From a checkpoint of a small encoder-decoder audio transcriber.
Model: waveform 16khz input, encoder arch transformer, encoder norm layernorm, encoder activation swiglu, encoder layers 8.
Training: 7600 steps, batches of 192.
Rows from block 7 of the text decoder of a small encoder-decoder audio transcriber, named by matrix and row number. Rows with one number belong to one neuron. Each number is 128 + 24 x the weight over its row's rms, rounded and kept within 0 to 255. All counts start at 0. Numbers have three digits each. After the name is the row's rms in percent of the matrix's.
After each neuron's rows are labels from the 100 texts, of 14976, where the neuron reaches its highest value: "tokens" is the input token at the peak. Only what is clearly more common there than usual is listed. The data: phrases spoken by 400 fixed synthetic voices.
# fc1: MLP up (decoder.blocks.7.mlp.fc1.weight, 1536x256), inputs 0-255
# fc2: MLP down (decoder.blocks.7.mlp.fc2.weight, 256x1536, transposed), outputs 0-255

fc1.124 103:129121084117105123162129088143154129113133157093162153129130114104114131150165138129129112111102140172107161155136159130139144153153066120157129144066116124101096126115132133160166129102115149183133165118116120131117124130142174126123145140158123103141137131120152177123123068103114110113147107193133090073112152121138154129116092113135093115091115177133118125106124109089112122115102055139137092125098153101149092131100094165110108137125156097104142173102108135154170108131102094132133084115095116099156124153087176115125123125114153111149146088136147148126132098150143154149140155092163112147147131133099128134104117084158107157124131118132136156102151095134168133103102100103161121172116121147110121161127120137138102139123086110147119131159137139101135156116127141
fc2.124 103:130134120081156101175129145111129128141146135124113165139192124126155100138091144135115140158106124099110126096091103165132118147171126109128161136138132123142121098142135129153162140117103133095105156152147134165105182055131129139119124179092161106150127122107096148164115107118090144111121151081118137095109104159135133184140103144168108076134132094145108121150102161108104125119165143106156118118181085116163162121112101168156092137155133118148137081110149152121089080131130123140100148139132115137155140126123108151166144108088141156136134109081084147110138127131122139135149101127129158145118171093105119163132125139102136144131144087146108116123100133106159091142116140124095130062139124096110127153118099151132140098160148156167144151132126160114130122122130093
tokens: "r"; "n"; "o"

fc1.713 095:117140115146168111118105107156166120165127093148176133157103059145113148077109140111124136133121104128136149116077101157181113135100176125140181120103122160131106096141121113147177154101115105086145090133133129182119162160093127083101109133137105140153077160099139144136141113123116128128107124174188148085117104135153101121126137162117121101058125129101121126127162158109135147146123107130119132116183113137113149168140188086129112101104111122149147154112127128123141122137061103150140153142143136151087105143140121103111146140117130155130126102116131125146122152159105149125136112136095130158116146101137115132133118109138120134119142140138138157100127120124128098073132158099147096135163106092123137156114132141144152095127120088127097151139106148190142135122127160
fc2.713 093:159110136155141184152127158136129148157149135099167173132111115135073133099159137146145146109131129138103110124095152107134159105154160130091124178134117110081094153133121131131090118142137136142151098115135171131106132153133119144122114127112170133097114120163172132102089131163134141145132132128102161152161144129099083107147119112126091105137106127104136119166109129125125101149106102145079085098128148105176128082112132153113136184123144157118140165111108164102113102096167116123149093164127087135100117180153101113148129122154111146100113077138126138118102144087139097121109143156132163176114121110110121093121124077171079112136103133140136127150115094129099145117088118162155136169111146131110124111151146126136117155137147099125105120097141148079164159151126160
tokens: "b"; "c"

fc1.614 103:108148107127146103149132117095174143178165144094110125094118144119148107130108139144100094121115103096130185108120095128168153144102124145170123127132127128129170112150105168105174114186127133117138116162118138120092148172149118124118116115139086138161151092150157099118074089133145136110138124133129102139081155125104146122097137145116173128145117120143104085083152156120156093139095125155124179119152098124105112141086104070093117095155147138163077128118124118121157112131132111111096147144109136108129130080124122133111139136064114108163103105111126101105101150115141156163084109134126126156154174160177164161101168117149132103119115085155124158124119161162116161152135114164112137123107150106166144153133156136143148143121120106142123130131123129145127142142128118
fc2.614 106:145136150114126118144135118140091124092127135127119099081118144119117135147112125166168118132131132105161139146152128130132133115105117079183093095122102125186148150095085086113127107159132184148146130113108061129090118157112146187142155085131114132143142142137097103143125141126150110128103115136142108107157147109148131120094128131101141185112139129116109167105101138133133141131130114102166163136089122143102135122129127106110142100122142110180128126126128116135116101110139148111139143114143120153175086104089147115134102140151162083126153153104138154144112150149156150084100114125077116127118137151177146133102165131148159151143145180105089100136143138135165106133142207090144135105135102124148160127108140138081153146132104153130101125106092082146159108105167149
tokens: "r"; "n"; "l"

fc1.452 095:077106110128113137186129142085100140191056110121155170154143117094105140119092131135132127140151147143112110112121149148099151128160118151105110112150161079161117138113110150139096146131125132147127099103143092135120073131152134128127139106113093132098167123150149097149142146120134115126149112132132124127145117095144167127154138123153098174127106125148099127121127142125123120104115155106142169128131137143126146121119170137111109156125095151143115147120158141131144162105089117131104103158117114135125054143094115096137081128072154127153138118157195119133074116123124127126162171134120113136138142123145151125122129127159087111105169147082122154129115078154140155137127156146124152128080167123109108094142098106123125069159120145180137131153155145136097182123145139
fc2.452 090:160097109115136088093116146209134144130085151171134069122155108182151155116088140156130136144125091105117087122136105110111090125072118127122155150140123112144117143128158117166123113121097107131121142116091156092155165105099131131130156119119139124150161128128095130166120102106141143117098126131148105135097163106131102151116103140182127129144138108155117116148176138143147119119135118130131175135112118087143108163125054161145083118164088116182124119114154127177113117154087136103166158140123131132129155139091131119148124146137135155112154179107118148151150099115124134135134143148070104143094137146105113119127159120098140130135155108104132128140142127156137144085130147137126139097144169117141110138151130104127105162170138141122152163075125156108078136139135107
tokens: "b"; "c"

fc1.168 098:140102153132200131138138060127090121118159108112171100114150139113118160116103138100110143116106143147180137091075110105129096166138127142141141132112121104151106129096176132190116161124166110129137154147131132121161138167151087132071135146116127111108086141113150157169139100138102145105098100151123142174138161118137095124186126114154129107124101097126118138156125121149087160165090082121144105109154125157152103133134177107117105138122110086110162114102127138123111144150103108123125091127176149106099156108149125118161127157136174084144150130136094133145161122127149136127106113079173127128123118122130121096105133110116137150065134094125117140134152108157137145087116126141143126152132112110133129128142112136119138137135115156105094109132147174147159119164153153
fc2.168 086:110151105106080186148110135127110185119098143091156199144096102115075118153175117131124093161094113130085125156139131151101147137143105115124145118117132137129146122172136131130095119179108158159147107128157152147095063144153105174120132114121142151134170094170176119078111133116124113126129095080123140119172117086116120105138159148096099131135111136130130112150091117120136146092118133141128152092111141173106140113120122130122142132100168124081120154185102126138143130125148122158115151128106119162154104143114160130119121117078111102127114153104172137112089151095131118098100160138154101102153149125131136135137120152163122149155121139123158120107104105130103134160108079130100165135137108144121140128125107135147151133152106137127154163160116105083136107103098128
tokens: "b"; "o"

fc1.353 097:143138169174131153146135158107137127131140165137116133146130125187127128130141126127164131113174135171122146101128137097089148105137068123160113115101108143145108115156099101099101145122133144138146128132138158169093087112173138113090147101121123095096186116119093143109140124126161145115156071147118120109140147134103137154087108128134104098071144125144135136101103122117131141099131122110137096169135112110127143140108182124107145123155128087161141138135115105103132147141109108115178122109115139083127075129117107104113157149102117091132129125111073145097136107155135104121139125084095130122152096142094093092126078147130115127090118122114139147162137116103146111136140139142132081171120104116113131117100153108192188146116105149193112150121116156091145156124124140
fc2.353 097:103120080115103117193145116123179128136161102164104132084094140100108136122156145151100128163115139140127110103157095138147141168160120175137143150111111151098144099151104140132084122077091130134089119113132097129129111157116122135133158131123073140113112127126112159091138114137127141078137168139094091114137117149127116114092120146126117108136113194152106067125138126138123132111150169145133159147131108140124144126147139159163178159095156110131117132120106133155142136120097146146122104133047149135158114134138104158101116152154172131124113118111146115105112112098136131109120129147133104108135138123139136153113112111118123126119155120134148109126158136104150124161107150107086121095122133188177157136110145100159127071140160117129145119191108114147152178088121084
tokens: "w"

fc1.313 105:095096121139130122160139114112124128148113105138120095125147098112117177085127107133164161078162111107157099106121128160133133088116115126115156149110175162162178115230122095111147165138120147140159146114137135136088129139106101119124130126096147128138135118125119108135120160130119122158071117162127083113120119124153094086112126148097118158149119107135171148072162176099169103101104140115116146126148132157134129162103156129093087123092115102122074146153129157144161144131116122166156123136095142108137145120125131124145093104091091108109116162091103126122137124137181084098110121106131167143102150150144093133108133115151137146097142128116162146136116122126118131108100140142111118105135119101141157119099093143159152092117109104170107146154129158129136149155120165
fc2.313 107:184153104129140139167132145124112136128140106098125101105120150132118098154117078136126107161131139130144099101148166102121099149112124161114108097152115151126102128069097125111081101136130112158109122143106120160097131111232159119107157146119115103125113138134128163140148150115142118125100190126110097090089129160148164188144133128155132141105160148137113136122142125131097105178125155144085108105123103093084124114148135134176121136140167101108143118165081170117112115111129144132135119118139094094119142123130088087112105137139166165160153106146118142141138124130146126135100102139140090095098126117105132126136141131113138151141103172180160121100159146121115170123150086167135085137141125136144148111186126102118111161138127156101138124142119152103101127143120112
tokens: "b"; "l"

fc1.749 100:143135106108126128088117097143173103174135104152117142120153090095094145139112143098100105142190120145115130146109102114130132125112132119158164139134115181146182116095168140104138125094102119096135113108130110125084116121180147077144119132135089150145146116144134122090151157150156116182125162173087131118122117095132128080096132169115150162139139115134145144075115127137130144132098133110139124114124156099111162118122139100149123166144109110171112139147154150170132193129111136133134131186105139085151142135129110130137164113090119106123092146126130122124162143154125131116115155078203124156146132158133098135111132124116145107096106137138149209148129117127110130116173121128124100136153137123130127183097125105133129118103158152139109157126151141138161115134119161
fc2.749 113:110148090118113124114149109086146154141160096157133111108136066096140135125111128115119119131130113141106106131107119145162097135158125146135155122095131178103141141094155135133159139147108094118095112105142143090113136145160144117129115151164110124114100167164109144116160170124152135141122140123106145103152168102123099115130130208092127095137124104144144165087128120134162136128093154159107104115149139154092117110130136124149171147118097137163107142135166112163147141141114096181145135158090160104132168142120110126131184113107122158120091135119096104078151117147104130104172107119143118160111156092134113124112160148125160127091104123149123147163142115151087117088136075095086119120116167124149125163099129117135125129103144166093108165087143147117146168139078139
tokens: "r"

fc1.744 095:145162146128156144111131104092140116138098116135144129140148105108119122131086138136116144103159128096165128125116178110108146140156117119166142136118121063126202152137130101080150115105106174134109141134146144145089088097124136093131119114135115124108113115130131104112155092169107121141089130122126045145121126107160109104130130166091144138121143177139074112117117136142118141152146134114182144129161122114136151099079147082121138108149145124159127168089167138188129168100112146155129135165102133098144116122110115139150095139174148110100100109171109166119170116105171155129131127119143113134158141157155096123128106119106146068136117115136111135149130110124113111114159115138128115115105158146117096137134116092134121128154092103136181121148169108108141165141135162
fc2.744 091:147157142160115113127117101126114101144151102121148114168106100128117106148119114093124111138104137158179081129176082122178112108157148129112121102122117142096116205109122132181129100117164125143122110101123117075149137122157144131140124149107089088141080152158148165130139134126141110134122139149151144117130133106079129113154118122121129111130137133108110130120147122114155154103106125154130117093100092105091094151165122120188175141123101087133127121090138150129177119126093127147180118114055085125119163067154117104126194118133102144148139132155139148144160118152115105108101120135139113125128134132107155125144124161161159128124125138133105106120150109121126153141134098110096148177109145114118123107099126148083135152131162190096132150116163127109125150132094139
tokens: "w"; "d"; "o"; "c"

fc1.458 099:130134080138102120162139138103136151100106079100144106117115147123154118116145141108115158091105152117143096153149089152109070157159096143086158113083120168084129122209120131147166127118087132160129163157104078140091114144155133140079111128122117144141148084176106123134137092135119147121126150126111105082155132106136132161123126122140118119044120122096132118106114116106124129138123128104101129155151176166109142126089132135110151117092114108114165172126139125151108133117128103137136133102142122138165106126104132103090108110127149150145148090093112140114157137171142142123092079095136082107157157121129102132123139166123121143120133147129151140110135135136161124121112100173108091118131114125142130154089117125159129111124088107183147142136107088091148153134104128
fc2.458 124:168131131098101143092135125165166171136121114138162109120123121148144097136103108145118113162099144145120061156110091158109125168152154138167135097142116146097115083096094126098120141096117128162109111091118131132146087131139126106104139138133132127141100116129134170113128137125139101117112153089095146127114129164125168114106126128091120119114158141141130127119120075112142119137148165135141124156111126144133120070085120185150151134130170094107166091130095173120142160060142082132124159099116101129147139132137122122106134095139158149140114097082123112125139115102201106124106123152149130087109166141136161143128142167134142145157108155149164134115119112121117138145155106128102139089117120171152105162109173128141102133085114161105184131138081132125142140150147140
tokens: "w"; " "; "e"

fc1.756 101:108068119108117147149174142091150138155131058139115129117118122112135125101113115150124144103123100071105158114080145134104130158143111108089176112064165124126108091155144139108181177124121151145183146137120086159113131141147117122138113163116131119122111112087159101112178141150098138140131122127110100090136152115134150110143127150141162118134129131087129091090103136148144138141087140129138136155122110149112120146140150109099132104079117131109153119144096135159100138117123114156088119145118124125138105107162114140110111164096136135136141140113129121109101146117122201140135152115146138103106145105136103134180136146104120137153153121110139119137140083154146134096098135155077074117126177150146160100125109119157116111102114089113171120152132160188126138141094113
fc2.756 108:125178143114175104094158119104148168113122138126123150124114119116148129125129154095161109144161099145155129155123134144153096134105117112143121138135089148147115118051142168152088123153080145098080127124117140144120156112106115156131140095095137132143117144117100166167143129077147163127082130096120134131089121140145146160138167113136121131139080153146124189147135109100094158157125138108100147119139106142131129083162146124115153195146106137134128146113134123132102138114093146152116147137157132129098137142114070138115107160113161138151118129090074146147128111132117115115148124135133110122065139124167167106179105178085165134090113127162096151126159133110123115133128143103138165082128131166095114158141100119146132094102106149122117139113096152127119134082139110
tokens: " "

fc1.472 094:124120129092103128138113150123156156111138125107135133108148092107103126112112112171085119115141086118168090131115148124140118136085171126072100077156122136162108141144128134133113112112108149162178095127094096101103127173095160132112119133147126115140121142128150135060128143098126106134075115140104135100098149131127163162124154113146158129157108141125167121114099127157143123126142141137162111109132078118132108145175116088123135136157139100151102110179116108120119130136178138139095114146127111140123069114129146142141128130106133117078160130108138138185127112136127135129097150111155116106105132207140160171126135112137159096135092155141109103161162151113132115065117139105164104108149142128122138133137109110106124095177156158119159162121094125105134134076162137
fc2.472 091:132125135141117142137103120099152079141171140150162132140132090141150130119161089123133141134154147129121166119145136131136159135138057119111132151127146156098120085127148122094127144155115119109123144109128130156117087172172152117094132105152120114107135140125134134164131134137151106135135123117137109119146156128116108125129134122125110096073132162199099092154153067079155133108090163144163120151119150131144116129101131138150160122114114158087175132096110142120144170149095131164108133077137111118154160113123119121121138113117101114131106154148121100068115095117129123104128117114176109122185107102093088127150116140162126148114169118121149143149123099207107130135105130157092100125124116165108131149107114139168131078080105140108117115141143182157144133086127146
tokens: " "

fc1.199 096:156137105155107134145171120169097137096120109129143116114126146153138142141143150112113103103139169139187155093149163096134155133133121134113156116138136156103106159161120111122131105081164176106114115152141129170183137118103128159142120082116123107145119123136117097109126130128120124133106104114151160130153135139170113166136142140120139116154132107123116121105128140124083108130095105172094153115152149097154105175058098150117112185142109136132101098135150116121115146135151151122124184157120116083128123125115181137097133164118070174143141094123131176130144143130120136143125118123120110149149133150091119128090141116140100182100081124122112115135137100078114126120149128094120144141122109131122150101079122102167135142156144101099120156157086111147095185089146112
fc2.199 099:106150149181183129074126081120145109085136150159118113114129100155143162111155135126146096098164158089170129162102098108162125097106124125132114205114153125138153119115127146138139134132115112105105169133172153102145134143108157109094126167121135143117117138098108139156123104147153136137100088144120112101103139149122122132111122139138111118098135142123125123138165139122107143159074147099146126140112147132130123148157156091101087094177110116099126143109102110140143164153121135102089119156159159114102140150129096121133132077157148123060147144127118109082111156147125101118137093152114124115075132106148125108134133169162165154068142137148129133108072164135146131088172111094113148151144143147095141152112127126140154128104138137096114095119143138124128108129152168
tokens: " "; "r"

fc1.541 098:125091105115097130177164128106130122109126120123166138097125152112089100124129150138158131131125149106085120099116137162132107132158138120113158131089099121129142099163119111089127090100111111144097084122099106178104128137124149075119173113148109133163149110148121142146143097138135139129130131129164150154154130117110143134107127165153125149091109166144157126151175137107142082123117125121110128115123125129117123117129166097185159124142133120159093135126133125167124180110120144126152172146143129096108089111104096128127146130116138086189140111096119111125143078135166123141145158083171139165093183112097129116142104108093162130113124100112182202132159125125097103131138132138133159105120112160101139155137104134170131113071138103135143152167163132136122086152133115
fc2.541 095:139170136164192154068155156112070107102171144137095128117098143135079128110113138137107137111156131118158156150121106146131120143141116145135128127104144150078158204141146123106134087118142082093107164142115113152114145164117103111153104115058110131139102108102151132143117107115141131131158165150101122134122060143130121127129147150116139181101101130107108131131136153116088129136137101135114169127147167105101149136147166115114177120162112199110093135120120126101134111173137148148129108164106118106141139120118139140102160135141137127168113088175143110121130155169089127117084107077141123151119130136102117147102130100121139131121148118142149152129143153117134093142102126152154137138174120091096113128147121113116109124119124163149077126137137133151111113112146121
tokens: " "; "r"

fc1.224 096:112127129111099127140099134173104137145130094126123136096096080139127119116124124116135109103135097141131135088107142108105129117107152147134118146122187143145203141110115143160176186132164133082115127151147115066151144131115118115126123128079087160121132121107127152083127084107112120150081109101139137111145148155154146116117116141155105075160104119113130150132142145105136143087121119180113136108128151148137107131144185105164136107127142146112112133140137136117173184144126116149176157134119167111163135113167121118090126127144114118129131145130120147140158112129144084127130111115157087152125129104130096192134113123105130157095144079108117160097172132111132131099119133082073108151135106127131110093134124116135132094087111189186151123100138131136118135119110137
fc2.224 098:134112129137141098118080144160136130114111123121170135095190133110119145142159167131124168114079129096136116094154147123117106098113159111116142166123128088153121115130128132111102133125111169164139117144068142194114148104147130128090140092127140133115127103145074134115128105127112124089123145104129096086130073136147117125171105131137146119119118089132109155133106132139122119181156136104111119137145116157117151112123146158135140141126180187077159133156113197148092109105142102146149162123153157118101121157111088140130098146194174118137126110123109141137123149102159169137107153138096121125101130143128157147104119122113110113158101108177169129093155128115137106100115134115136138112137095144141133108128136088141133136116118107176075112104095116146094151153159134
tokens: "b"; "g"; "t"

fc1.28 100:124124112127149145116145149135105126117131116102102183158148116120143141168090118113108132088199124085152097097142118123122143175152141124138152117149110104156140152128124145090164174152139134133152117154123120123143084195135124136139123182079137122094106123122126102148135130160151133132095125121103111126142135115107133102163098162125122112087165123131088117140095165128151123112158084151136183093143095096088097157129158142078114117149185100130146136134128123119139152156110154123125110110105133116122120106096107112131117169108126159140168103102136113122123097118136122165142109097110126167136157121148161095075128117133131096122116137110089133102168174096119087124139093170135101134110128107167131149148107142085116096145149181159135138170154115125135122100115127
fc2.28 110:134153113087078130111132161137143114148100104138160115117172117185170150108137133136111134168094127100155120140098126126101152093124113112116104117146139119125111113119154131122155154112123126152137143087134147118165112126078099155116117158145153171174120124122106097095115149091124104095146125123152142129131115143112121109102097115163114075158170151140148133163131120091142149078099097125127121087140096111131075119102105162132117120119142129178111117150116114083161133125117092116144132093115149108105154165117134133098162081141119145115142140159124192152133136132131083150157086137111115083117186124140142170158120112148149146162127129081154137147114124077102107121089138125136121143115142164148084123140170107138130190141126104152156129148097098138117129129141150
tokens: "r"

fc1.738 105:126125110126082079140141131193188138158092125114117150108116080105098131169120133120102137110124139151111108120117150153101125161122136119137089066146142136161102136150123093141097151137133105101134104124133131136137113142180109104137124128164102157088130118141173138121161142107117107126131113147155128144113138137122083073124162150180123175182121096094081107094149104123107091117157139163135137137094112085140118127140147130154141166110150106152104139156124122164133108092094145149094137161105156097124084116122140091137120152084132117128116136129108091131115150148163145092156130139125119142087126109167135156083173146111165130125142137119156133115181112157126108093123156138122156128113162168111115128100127096137113095147145094127122136124114117106079149124115147
fc2.738 095:119163140168112136109183123118114149106167142158171116155115134169134124138155084116159102132149122165119182144100166096172106133074127117164129112079092143108157130137161098104125131102142160125146114138121142117131119140149101120125087091122143133136124071143140130171141118104145144135129116135138123122128081101121134123164154129078120139080121157113127135099093133114135116131123097134166126153138124127136140118107138126139126113104167133128130076109123123076139152126149091139151156091148155129118144123108143127099148119133112100116100120145160135135111126090070129138119111086206150127173169146122095154121162123178136129140123138126143159121096143106158101109104115138154134134101115107059165124122147176129152162120071120105141170094131119130123092117143140
tokens: "r"

fc1.612 100:121069110096101128120149117103103173097089112133104124089109136121106163118161135126147113139093066095100116149135157139110145138114126156148109141158161135089137159137135147133098133139094137168120139119128172138126090120116178136136110118169134149134128120120126097133085134121125097139130133165109177146108148136172156157142137121130119119120071149095112164156122099149144151145156086137126092105114147117098099127119100128134121152139141129177124168144150143158124116132139084110095102123133126108124135104113145104118118097074144079113125114127105153170130129180105117123141116141155126147154159099179150110107139104153150122138150147112152082143119105077149129125147146162161152133146139165125131117096123134159152121118131099192093177143081155097172160111130142
fc2.612 098:104092110169145138108143175144096151132093106147072097128115121112091119099147117150138137112116109139119105132092154135124139127117145137133109158137150114091122134115114123119107131131113066117150114149157171100112110168145170144128093175098131093111145139121151108166140138132103149148122125144125141095112134167138121123096176132113146150167139131125181146143135121113120124170146124105145122180176141153156124107154135147089137161145104107133086163140134119132143072135109145137137089172148118109136081118146127123168129109085166095105082129095166120076172112153101100141135158125154168133144149119143114080109125133125114082115143164177144126160118114107137160123154119155117107134120151127140123120117158072133089120114154082113094116126158166115136145140092143
tokens: "e"; "a"

fc1.649 103:177118095147108104098112149146112187103135146135103120105094120151121175149135146152156177110118133156125102171117135134102122113090112182110149103116155064130130204143130121130084121111167123152098109129132123133122108151175095152152096137150110150138124119141160080139168147090129119138103110114103126094099137109124113151112170132166126135142135107101133136113173127125138122137131115106093127109105125158115108099123143109138137141115133151123074117131135104142153119158140152125148125163136168158074136100133069122129104119149159125153144156091181137139144137136142162118105131111149105115139148146125143123090119128149121127067148119149099158137189105137171143124137117154131130160178124154151136138159097075162116142160166115132116123149119121131121161087134113
fc2.649 115:106114119164097123082143092141146135132161096160199125140095124117144116163151134093147130150122087125123137123132137132131093128129095143162144144123095114123139099136200089132124132110085109119116056125121162132147115159127078122108119096148134166100087108130126159092126137125167074100144120147119104135136130122128123080129158129080138111135100120166118130097158081118176138105112109149125166170124130164153106068103153142149144125083143140124162138132134148121156150078108087161142152112117149155117173139119107143097152120151103134115113124165134121102151087110115147132125113131174094131155129090112166160133125158125157117145136131129168131123114142137114123163134138133096167108115117130134111172142127149169109136082098163112135127121109142148101113154124120
tokens: " "; "a"

fc1.60 092:121130124116113155150129149181091143137178088133133142095147118104114145099133145133139141104134121140126126087119110100145129135173140152099122145136157094121115129141101128131144182102154145071125134126102156149143096123127153150100119166129109123098115117108100157156106104115162109165101106127112125149120159122116119121148059144119071095076103168136133112115104177123145132112148158148131139086090139129117126145153166111168122108121104123130150161168145144142155164176139094152180142138125150116069148130157145136125141108157135107139169091148117133156166137143106089142109117108104108152116133153096099156128091123158085126083192109125122122110135125062158104108144124102121149128117160114122116103092111130102159094143093143134127140130146144111111111133104159
fc2.60 091:148166139110162156124092128141115123119098146132124113164177138140089114140142153156131110152084114133138103140114163116120091112094136096124130171115094139101128084126105133128099110167109172166138153137093126154136133117173152156093112139143153108166141097120118162130143132132100133127118114118103127114133095143110171119104129135123103115145163127119169144186080174127109142150145130109142119109117123121117149072164149150096095102104175119113142113136089160148143097110144127139098177108170118111125104143103074110107094112174139136156128155115119150118152124135140149136110139098076120090084142116142160126115143124100125135186093109173133130077111150131140116114108114144154146133157123163120094142169162107128132175145114096168157108120100102145114100114164120
tokens: "b"; "s"

fc1.545 100:109119130101131155181108109144140148091148105082124144144151146149120123117155135133090099085128171157163119148138153129121114132104085139121136151129131123090116131103128114175100142135115143126105123162123166096140101138109108123131122126101111125137100151136117161096154139145158095172125095119104137155108112108153138133144132167142122153121113157121167139129189117171122144118123126190118184094124107129105095119126135144123111101109128097114136124154132129136111155149090111132132163120094156107118135144112066133120170176150076098148135103146154162116149146072117143081115123124138113118162096101104153114123160164166164121090109106130128137171132094117082126126168086131129089117126163156128138093128127098109102145160125085089116135148111109088158186116131113
fc2.545 090:140103107094138120128083155096118098145129142187115093091116123140095134094136154137165100142120166162099137154118135143154135106128108100103163170130138124121154103150088133111123129123137148125134135135132081135109127105157161121098122146132114146169152089113095137133129139125101139127142110090100104112118138153144098097061102098149101159090102123114125112174117135123108116138141138105155117150148150152153139170157118133142167144164138168087164159165099100120074129174132152148097171134114122120154104150135122101146077136128124148122133189112156108088101168139100091059137132132118109128116129134140099126158120107181132161095163147130138150114109163154117120123113137092102125111149145174124103083113122121126098121151166168129131091142135146129130129133100121
tokens: " "; "p"; "t"

fc1.703 103:148098101116127125101162123167150126096097155139135147117114139133113093152151150102166162131146099085134132100110145156164135135095116123114120117114127168083117120099129112119191091065106083119128121115099151128110091206155130126118145132127148125129116142186192113167127107163156139122115121107109127083134151105140128082090136151154113137086146113113132123117124146137116110129136124132131150121092137102106120114124125129085165122103142086146176152113133165097132125141110130151124142122103111109157104177087115110107136141133104128145123146104153077125167105161179095104147122110114086151101128107140143114114150165110147135119130127107147121107159084150089137141125086186108104166126102154169130112088125142123155133118109093161117119101141132150153142133113128
fc2.703 093:087097125114129105120071078133071108153138132099116103130153159119145134149138134141133160108132126077112151119148118146154116092134155146102120146100153076164129112127104181113137125118165157139171149143103109125160140133146110119137123113146125137113133138077101099133105139138123129132154100136099106145096104121115162129144101140121135117131109117142124107173153148166117151098131137080116108142112140120140147175154155108125100122142116164118147107168129137121112096145139136118097133132138119083145141098107127136113089107155125123132142125140148101102134163144120178180074114104084140110148101185117125122127166115088121133103140116175124138100131137099138127193151159115190130150119135119174111092082137200129158134146132134141145124157132100128107155144179168
tokens: "w"; "i"

fc1.728 103:131123105123097108084137110126123138126166131142138137120127080102150106093150146149127133140173156133091150143129142110140111155086135097118139121110135133119103110166138094130119132141095102102163108121103132119118138169112115112115106112084106095132101136076122103157170096156137146119141141133141118093140126095113154136155142167128156147131118136104110147100115120195165124164158123131134159099088148185102132136104132146140107086149140106172136093117099146166126135084172087128073099137101142147158123155101100122135138112129119138176153093155154116129109172113153143103152144132149122136158146145152112101148158144180090101146095102121136112090107133135096124099126081124120145098136110141121140147091100125123104140123155080151113132191112163142147075110106101
fc2.728 110:117148173137138141127131114108104103089163125133150140145090116101074154128153129136172141131133085109102129160141117128115138163141120097159113148092110132096115118151110146144081135131134135126142135121137093121134141096144104163160142080140102140123137116155151150139129145147140136158134114146117133106172129090124105139111149091129106112128094128098094138170132114134143177107132123136197106123115108135152159101172130131105185130128082110138136137102136108169116116093133089125115117090153136153122112121155158107123092130169140119076128155175124173150120159124153128075131114093084124155122146109190160120132155138114158107158143135096107127128150093110126148179126153123097133100142094119080120103129163117084124085129101162140139115156147102133182146117109086
tokens: " "

fc1.361 100:052119078117149116110120097168140127114141152137167128145143087161129121133123123109133142115172161102107095114123139141126098135097156099150091119145137105154121114139113111088110149090135133125145142134157115157121127121142099090112107113147114105116068133195106131133163155132179139124140102143105167142107116121176111140139147149157151098142126084137144112126173120091127167086078091124117134147130118081155082090176115126116129103128119109161146141127129136111137099137144119124098121125134142133131101149131171121110124108124104125122123179110157155124108109141170068130192127078122103170145117154176116107141127090086101145118107141130120097084146169115110109115128130145148118160118090111132118149109149135124103144163129110118145151158143113098144129115106164
fc2.361 088:139102120164168120099117129104106117104100127135120129113154123098117114110136125129191159143125154100125081148152159097112114117116056127113122131116153098161112135119147117108108126159107094140149076120113126166124113127136168139076174140124136111160172148100095103145171109154150110176172112103130118087096150153166143172092147135136139126117139107122158161160149129112150121152086114138099147144139112112155106128106095123105113094125124120137158122087121122135145104152089171113136113114148122073121149128096130109134113121121159136118155147102154161159152114112135163106138145169111077089144090135137132117177131135116160094109133175126112110176147091197140149131126110143133096140133132150141143132147114134147130093109129118100109103151143139135192136105117132
tokens: "w"; "g"

fc1.88 099:158104128140115140131142165119127112150126139126149086114078094139102137107146148114127111126135132158111072116149134144166088157097140123143089129110126149152131115135085136140120173099123100135141135104129099097131123118174149146090134126157133142167123092105181124098193135126134155097161124152150153087160132098126147146087115137135109176138150141085164100116119143151143089138123134116110121115194112152080107166127151087113130136126162104164119144144126104120102160127091118184138164199137155122101132141111096078106140146123149108134124168123146145143127106189105073164120140122131097119122115139131135169136156122108185152180116144121138109134097174108126168125136121096113136147142134129096119107134100138118113120115133114109128118118126151134145140101141159
fc2.88 102:103112109125123160173123118110144093135151106151077108118139138097112140140157139114103120113132155121134138095121136126103156107176107138109119144111144081087154094114125121104133124110083165132151146140147135167143129186139155118121122123160142110085107148136077153136163176170097122133119137140073091144129146156133123125128120146153106118077155122162153084138113138074163165101163140124155135166135119120172135143089138149103134078077131137108146119145107115096080122143136127109125147132164130111148101136154128092170127107117110130088110171133121103100156107095147116149117151131132109126204095129134116137149126128134102102085162085125135125116120113150138161152127147118104089166122132135109125157154131096158102106131136150152158126119145163123108162176121165
tokens: "r"; "f"